Weights of a small text-conditioned image diffusion model: adamw at rate 0.0013.
Rows from block 3 of the denoiser of a small text-conditioned image diffusion model, named by matrix and row number. Rows with one number belong to one channel. Each number is 200 + 20 x the weight over its row's rms, rounded and kept within 0 to 999. All counts start at 0. After the name is the row's rms in percent of the matrix's.
After each channel's rows are labels from the 100 images, of 14848 (inputs lightly noised), where the channel reaches its highest value: "peak on" is the class under the peak; "top examples" is what is common among them. Only what is clearly more common there than usual is listed. The data: made-up waving flags.
# convs0: first 3x3 conv (model.enc.1.1.convs.0.weight, 128x128x3x3, each kernel summed), inputs 64-127
# convs1: second 3x3 conv (model.enc.1.1.convs.1.weight, 128x128x3x3, transposed, each kernel summed), outputs 64-127

convs0.2,122,202,219,207,219,207,165,172,210,204,257,210,205,180,180,263,176,182,217,210,201,125,188,205,185,220,191,182,209,183,203,203,187,210,185,195,180,215,195,185,201,202,182,188,218,199,189,191,196,156,166,182,180,180,206,167,183,189,183,182,203,197,192,179,187
convs1.2,088,200,176,211,205,193,203,190,200,193,181,200,221,207,199,186,211,197,200,199,200,147,207,209,200,190,176,228,200,208,226,187,243,178,206,199,210,202,169,217,168,222,204,219,205,194,217,166,181,216,198,174,184,204,200,196,213,182,206,193,192,195,199,248,188
peak on: flag
top examples: white

convs0.1,116,197,206,151,247,206,205,177,211,190,210,176,181,192,170,208,189,198,200,207,206,190,200,220,182,220,209,187,192,200,214,200,206,237,207,250,153,206,224,187,189,197,155,222,225,170,205,199,208,166,217,210,190,196,183,214,199,182,216,195,195,178,236,208,185
convs1.1,099,184,221,209,202,194,200,200,204,200,161,214,201,205,193,154,222,197,200,161,233,167,198,199,207,145,200,230,174,193,209,196,204,195,208,250,206,195,193,189,184,207,211,200,191,194,190,225,200,213,213,188,190,215,186,254,206,187,197,203,200,208,206,241,184
peak on: emblem
top examples: green

convs0.77,092,209,214,197,208,176,171,200,208,195,219,184,221,205,211,240,221,172,196,231,222,153,188,239,152,191,239,184,200,200,225,219,192,197,195,205,215,225,196,218,208,250,208,195,202,180,195,190,195,203,199,145,179,194,227,194,180,180,236,209,190,191,212,161,211
convs1.77,090,214,176,214,206,184,193,205,176,219,185,203,236,204,204,209,206,198,225,191,179,203,215,186,209,183,199,232,225,206,207,211,184,200,197,201,222,205,204,230,217,212,195,194,199,210,186,196,197,152,219,209,198,240,194,208,200,179,195,182,213,208,194,189,189
peak on: emblem
top examples: blue; yellow; ring

convs0.37,101,164,202,180,188,200,179,188,209,197,195,205,176,200,200,205,213,212,200,194,214,228,185,197,206,187,198,177,207,199,199,183,184,195,183,194,190,194,199,185,151,198,161,209,199,190,183,165,183,181,176,186,172,157,217,176,179,180,151,167,199,191,195,208,192
convs1.37,105,173,224,212,155,200,202,172,176,203,207,212,151,212,210,149,208,198,184,194,248,217,191,188,197,177,224,187,176,205,183,200,205,217,197,204,200,202,206,195,212,189,210,200,196,204,225,245,205,232,188,196,196,157,162,183,209,229,158,195,199,192,210,213,199
peak on: backdrop
top examples: red

convs0.56,107,205,168,215,211,171,193,221,193,202,181,200,184,224,185,162,207,177,189,166,200,176,154,202,189,166,163,238,190,201,206,192,220,188,179,214,212,211,187,209,211,200,180,174,200,218,205,199,207,198,185,154,154,200,192,202,206,230,168,200,207,186,203,172,167
convs1.56,085,179,223,212,159,191,200,189,219,224,212,207,158,200,208,124,196,217,193,176,200,249,194,188,207,200,227,150,203,209,192,208,200,217,200,179,200,191,211,224,224,198,186,205,235,200,191,234,185,222,192,200,189,164,214,191,201,220,194,209,208,192,181,220,243
peak on: backdrop
top examples: red

convs0.115,121,168,191,172,208,211,207,186,165,203,204,185,188,228,186,207,230,166,154,195,193,200,196,196,180,200,142,194,200,195,195,173,200,204,194,205,182,187,208,200,217,115,189,210,224,172,182,205,217,195,195,194,191,180,215,209,180,218,187,178,189,203,168,194,187
convs1.115,089,247,193,201,186,202,182,202,219,186,189,219,188,186,197,194,200,214,200,163,200,174,206,206,204,139,217,244,205,231,200,200,224,197,200,210,200,200,190,212,180,210,200,202,196,200,200,212,200,260,207,212,199,204,162,214,205,179,225,201,219,192,163,250,183
peak on: flag
top examples: yellow

convs0.14,110,195,196,193,220,235,211,218,191,207,188,188,212,201,203,262,223,168,199,198,187,176,200,194,202,227,218,231,206,213,201,201,208,177,225,188,193,196,166,189,200,197,215,222,203,199,200,182,240,189,189,175,210,177,239,187,188,220,213,218,224,193,231,188,171
convs1.14,073,215,144,174,215,200,205,151,200,212,195,210,216,196,207,239,188,164,229,197,188,200,200,208,211,215,189,212,224,247,245,210,184,197,228,201,190,199,207,251,191,199,206,194,193,205,209,214,189,200,202,191,164,240,191,171,219,226,201,194,182,198,182,173,174
peak on: emblem
top examples: red; teal

convs0.65,107,198,217,182,189,169,194,187,200,236,210,207,195,208,176,176,190,149,208,239,187,188,181,196,216,194,250,208,190,171,210,232,213,213,188,182,212,189,166,208,191,209,231,192,239,163,199,188,228,200,179,162,186,244,210,169,192,190,234,194,183,181,191,199,175
convs1.65,094,187,205,191,223,207,204,196,179,200,207,200,199,206,194,200,200,180,223,177,213,144,203,244,237,204,191,206,200,203,181,196,200,194,196,195,209,200,160,193,169,238,200,191,181,218,217,215,203,206,200,200,193,198,200,188,192,191,229,204,188,165,201,171,208
peak on: flag
top examples: orange

convs0.68,089,187,174,176,218,175,210,155,203,208,198,209,215,204,167,188,208,188,178,194,199,175,226,193,148,171,211,162,208,215,211,179,203,200,187,200,205,209,170,173,215,196,191,205,214,182,202,175,230,206,199,149,212,171,207,196,216,206,213,200,200,209,200,178,196
convs1.68,059,221,225,200,197,206,179,205,225,223,215,234,200,185,219,225,187,165,221,208,200,170,203,178,194,177,185,245,192,175,188,205,176,226,205,208,200,200,205,189,198,211,208,204,200,196,186,183,192,181,217,199,196,209,188,200,198,159,237,230,169,260,213,199,222
peak on: flag
top examples: teal

convs0.113,098,188,187,194,193,159,187,200,217,220,191,241,126,200,200,207,200,178,169,174,198,180,185,179,223,192,190,204,200,199,174,224,173,205,205,205,197,188,228,215,212,209,177,203,174,229,193,249,214,194,189,211,208,220,204,180,191,199,190,209,212,199,181,200,196
convs1.113,132,207,200,196,206,172,197,206,200,188,207,235,236,200,200,199,203,221,206,195,198,225,219,226,220,201,230,183,182,205,235,191,229,175,200,194,241,203,192,205,205,207,202,191,241,186,183,170,201,137,174,209,197,222,184,226,183,186,202,185,194,268,197,194,204
peak on: flag
top examples: blue

convs0.75,109,212,243,200,244,200,230,211,219,198,181,200,196,213,200,200,180,210,209,200,179,187,214,211,208,198,223,221,203,198,204,205,205,188,206,189,203,187,204,197,207,219,201,226,243,220,184,202,213,216,204,212,214,247,195,200,205,225,229,201,205,188,203,207,200
convs1.75,082,185,202,187,213,200,216,231,189,196,170,208,175,195,146,145,211,191,207,187,207,213,193,215,207,181,218,172,200,184,187,161,206,157,206,187,209,196,180,185,215,240,200,179,206,200,200,206,219,191,194,186,208,139,230,182,178,197,187,194,191,162,181,169,196
peak on: emblem
top examples: black

convs0.67,086,219,200,166,156,178,199,200,200,185,178,206,202,220,191,190,139,185,214,188,228,192,164,227,221,175,187,200,185,187,215,249,175,183,201,188,225,192,192,179,200,181,170,194,194,214,200,188,163,152,165,205,200,171,214,168,202,175,212,196,200,200,207,230,195
convs1.67,113,206,217,218,215,183,197,207,210,220,218,208,229,240,184,186,223,204,204,209,262,222,208,226,196,238,207,187,196,194,207,193,197,212,202,189,232,186,211,173,214,195,188,195,249,197,218,199,230,146,203,206,194,196,115,223,191,189,220,224,181,215,215,165,187
peak on: flag
top examples: blue; purple

convs0.76,084,209,211,142,235,179,194,186,236,209,200,145,205,174,186,208,201,204,192,206,200,217,214,212,192,188,198,200,182,200,243,191,210,218,200,203,241,190,213,206,221,244,193,206,223,179,200,193,228,212,188,210,219,203,216,206,211,183,215,194,188,200,226,200,208
convs1.76,079,233,215,208,198,200,221,216,182,224,193,200,203,185,200,180,178,212,195,230,219,215,171,190,200,184,215,225,206,180,97,155,182,177,210,188,208,208,209,207,213,206,224,195,206,209,216,214,207,195,211,199,189,171,172,207,202,197,200,221,167,194,228,165,221
peak on: emblem
top examples: red; grey